config.toml
arch = "unet"
model = "spectrogram enhancement model"
dataset = "telephone keypad tones over noise or synthetic speech"
train_examples = 39062
noise_aug = 0.002
n_mels = 64
hop_length = 160
input = "log_mel"
win_length = 512
task = "enhancement"
loss = "l1"
norm = "batchnorm"
hidden_act = "relu"
pixel_unshuffle = 2
widths = [64, 128, 128]
blocks_per_level = 2
block = "plain"
attention = false
upsampling = "transposed_conv"
init = "torch_default"
optimizer = "soap"
beta2 = 0.99
learning_rate = 0.0027
beta1 = 0.95
shampoo_beta = 0.99
eps = 1e-08
precondition_frequency = 32
max_precond_dim = 1024
merge_dims = false
one_sided = true
adamw_lr_other_params = 0.00085
max_steps = 9600
batch_size = 256
epochs = 62.9
lr_schedule = "poly"
final_lr_fraction = 0
warmup_steps = 1920
weight_decay = 0.1
adamw_weight_decay_other_params = 0.05
Rows from block 4 of a small spectrogram enhancement model, named by matrix and row number. Each number is 500 + 50 x the weight over its row's rms, rounded and kept within 0 to 999. All counts start at 0. Numbers have three digits each.
Before each channel's rows are labels from the 100 clips, of 14848, where the channel reaches its highest value: "responds to" is what is common among them; "peak in band" is the frequency band that holds the peak. Only what is clearly more common there than usual is listed. The data: telephone keypad tones over noise or synthetic speech.
# conv: 3x3 conv (model.mid.0.conv.weight, 128x128x3x3, each kernel summed), inputs 86-127

responds to: clipping
peak in band: 1000 to 2000 Hz
conv.88:507439515499477425474524476471534558435575454504489488515447514489476520436510545509542494596574533514509556487389480416512511

responds to: thin (high-pass); pink noise
peak in band: 0 to 250 Hz
conv.24:404462532480469450546427542562481471540443525482427511552550520527521476493495514535467452461539517505543536446481570467653505

responds to: clipping
peak in band: 2000 to 4000 Hz
conv.72:396348453517568444516513495517511491424430547450478556507571501524611477499428523561480479468480540526398541426525505444414499

responds to: speech; clipping
peak in band: 0 to 250 Hz
conv.83:360425432540440465548472525456548533546453552504542464417544559437526460479531483522480407403519534628550550503605516480448480

responds to: thin (high-pass); pink noise; rumble
peak in band: 1000 to 2000 Hz
conv.80:468430586443516499473349467503457535607495538521437525464479404495540460491510444503474488489428523577537519577537407564413550

responds to: clipping
peak in band: 500 to 1000 Hz
conv.33:457411555456577477553497464463548480524543446585421566461553501473537493508561504495415505537523495438496420498503442406469596

responds to: clipping
peak in band: 1000 to 2000 Hz; 500 to 1000 Hz
conv.103:543507578515471448459489477473599495499482490476488528485406505505512538543519422406560537492384413506494570465505522457514510

responds to: speech
peak in band: 4000 to 8000 Hz
conv.67:516484514470415612452530537517488511442614483574538503492480506494408421449483459519487531543449525549513505504496434556537476

responds to: thin (high-pass); white noise; mains hum
peak in band: 500 to 1000 Hz; 0 to 250 Hz
conv.104:473513538463467518470495496412522474538508468519399508506499503505438529502554506494499387552446506509487509476532504455540522

responds to: thin (high-pass)
peak in band: 500 to 1000 Hz
conv.2:388457493471486474491394479516534590561495538496495547475604499475542530454562435488422516490486526619508548557565438484501448

responds to: clipping
peak in band: 2000 to 4000 Hz
conv.102:554538475460487541478521424506508516507585471409494453473398484469516554468551503533511499525558377455519513536548495468488393

responds to: thin (high-pass); white noise
peak in band: 1000 to 2000 Hz
conv.69:440530510443493475504457534488565539470474480548480443565568565515590554507479415478494456524390504585535543482545504484520611

responds to: rumble; clipping
peak in band: 0 to 250 Hz
conv.101:455510531450476476529526378487508488518549583493505520528511531452495506510455436517532508518430439499536494578464458546468489

responds to: thin (high-pass); white noise
peak in band: 1000 to 2000 Hz; 500 to 1000 Hz
conv.84:534523562462404544574487457550581507512576502554490493548482553475523484520501406466483420503385561547535453473546447590575520

responds to: clipping
peak in band: 500 to 1000 Hz
conv.96:507406479471568614506468548381501472512504530528544466442516464476509504492497485580520477518592463476530525534564536431450561

responds to: number of keys: 1
peak in band: 500 to 1000 Hz
conv.126:429414510486517501557504453625545594523539475613476539483553515450553593481552539446442484549485497455550516423394456503496516

responds to: clipping
peak in band: 500 to 1000 Hz
conv.58:495469489528467576388576484499512538533534521474592534435464461472484521559533562518515554594486504527419407535500474535421448

responds to: number of keys: 1; thin (high-pass)
peak in band: 250 to 500 Hz
conv.99:473482465456512515604571486554588568523548469565591452507521607456492528499527516447472564482581557505556511471486465549470517

responds to: thin (high-pass)
peak in band: 250 to 500 Hz
conv.8:450449457478462436524497460540511535472457592466457515462597557434490504468447521538524549480566549579491542483469577428526584

responds to: clipping
peak in band: 500 to 1000 Hz; 1000 to 2000 Hz
conv.20:513519579554455582507558480435602472449525536517513394491536430580445409478506503485549475440447545506460477509553454539423561

responds to: clipping
peak in band: 0 to 250 Hz
conv.70:513484493532532506519509474422572474513507560450515465453441508475556490556508499491515473421369421498518495566583461537494508

responds to: clipping
peak in band: 500 to 1000 Hz
conv.75:427451508463473476541436588434507541556439547621522489589582517463560522518482463505465496418500519625482437454546433427421472

responds to: clipping
peak in band: 2000 to 4000 Hz
conv.113:484446450535499538506505520584484487432482489448543572489478442520600547557483526542451489622504437491486538462519660436460471

responds to: speech
peak in band: 2000 to 4000 Hz
conv.92:558507570618494593528543627465538490450495407529477493456474444588455488533517475514527538526570531541486453514487568496600483

responds to: rumble; clipping
peak in band: 500 to 1000 Hz
conv.59:487456446411519455574537452420471446479549540532482444549439571433522540503500423538490492497521452508561481610482528531528484

responds to: rumble
peak in band: 500 to 1000 Hz
conv.43:486499494510593457497536456546482486478497614498530508560566622465560466455500430584472445473496382420539511463506513484532585

responds to: thin (high-pass); white noise
peak in band: 1000 to 2000 Hz
conv.12:481509606539485450512480545478574524435424526510422459543540544569553472532487418515531504525432495534451538408542532390527620

responds to: clipping; white noise
peak in band: 250 to 500 Hz
conv.79:422378512532578508556475516528530522508522539489529542373531470409544424525566583606418448458525460458494531443534527491489472

responds to: clipping
peak in band: 2000 to 4000 Hz
conv.61:479398537446503628530529407527507540535601519540480483467425418455544459484561446564527453511490456470483553574526442508424447

responds to: clipping
peak in band: 500 to 1000 Hz
conv.9:516395509524465502585573523436517532456552465588516550564464535483602494480475598567546384551510524468543461474433486457481464

responds to: rumble; thin (high-pass)
peak in band: 500 to 1000 Hz; 250 to 500 Hz
conv.89:420474476503490550477513627523488507528431535427477534445523526463535635559388464599512483581450485602460480471480593495480548

responds to: speech
peak in band: 1000 to 2000 Hz
conv.60:472493512500460512547476455436491481538475633489493435500563531473399463508487521536566517492535443447488474620522399506440405

responds to: speech; rumble; muffled (low-pass)
peak in band: 1000 to 2000 Hz
conv.87:456449435444454518524531406484495490428491575512528460556481553448470551429532439500515543495583431523576553538468486467409451

responds to: thin (high-pass); pink noise
peak in band: 1000 to 2000 Hz
conv.19:539469502447498512440505447468489538529540530498552478556501443515428473463439460496528566528577561423431503581486455499455483

responds to: clipping
peak in band: 1000 to 2000 Hz
conv.125:483494481589491659453559579499528495448493523529614524405447436538470572562540577491462477487431516600501520465492552512420500

responds to: speech
peak in band: 2000 to 4000 Hz
conv.106:469458452461513355519505516457477463483553518594486511518538559462484471488445468454593612463556481473504545562488425535496507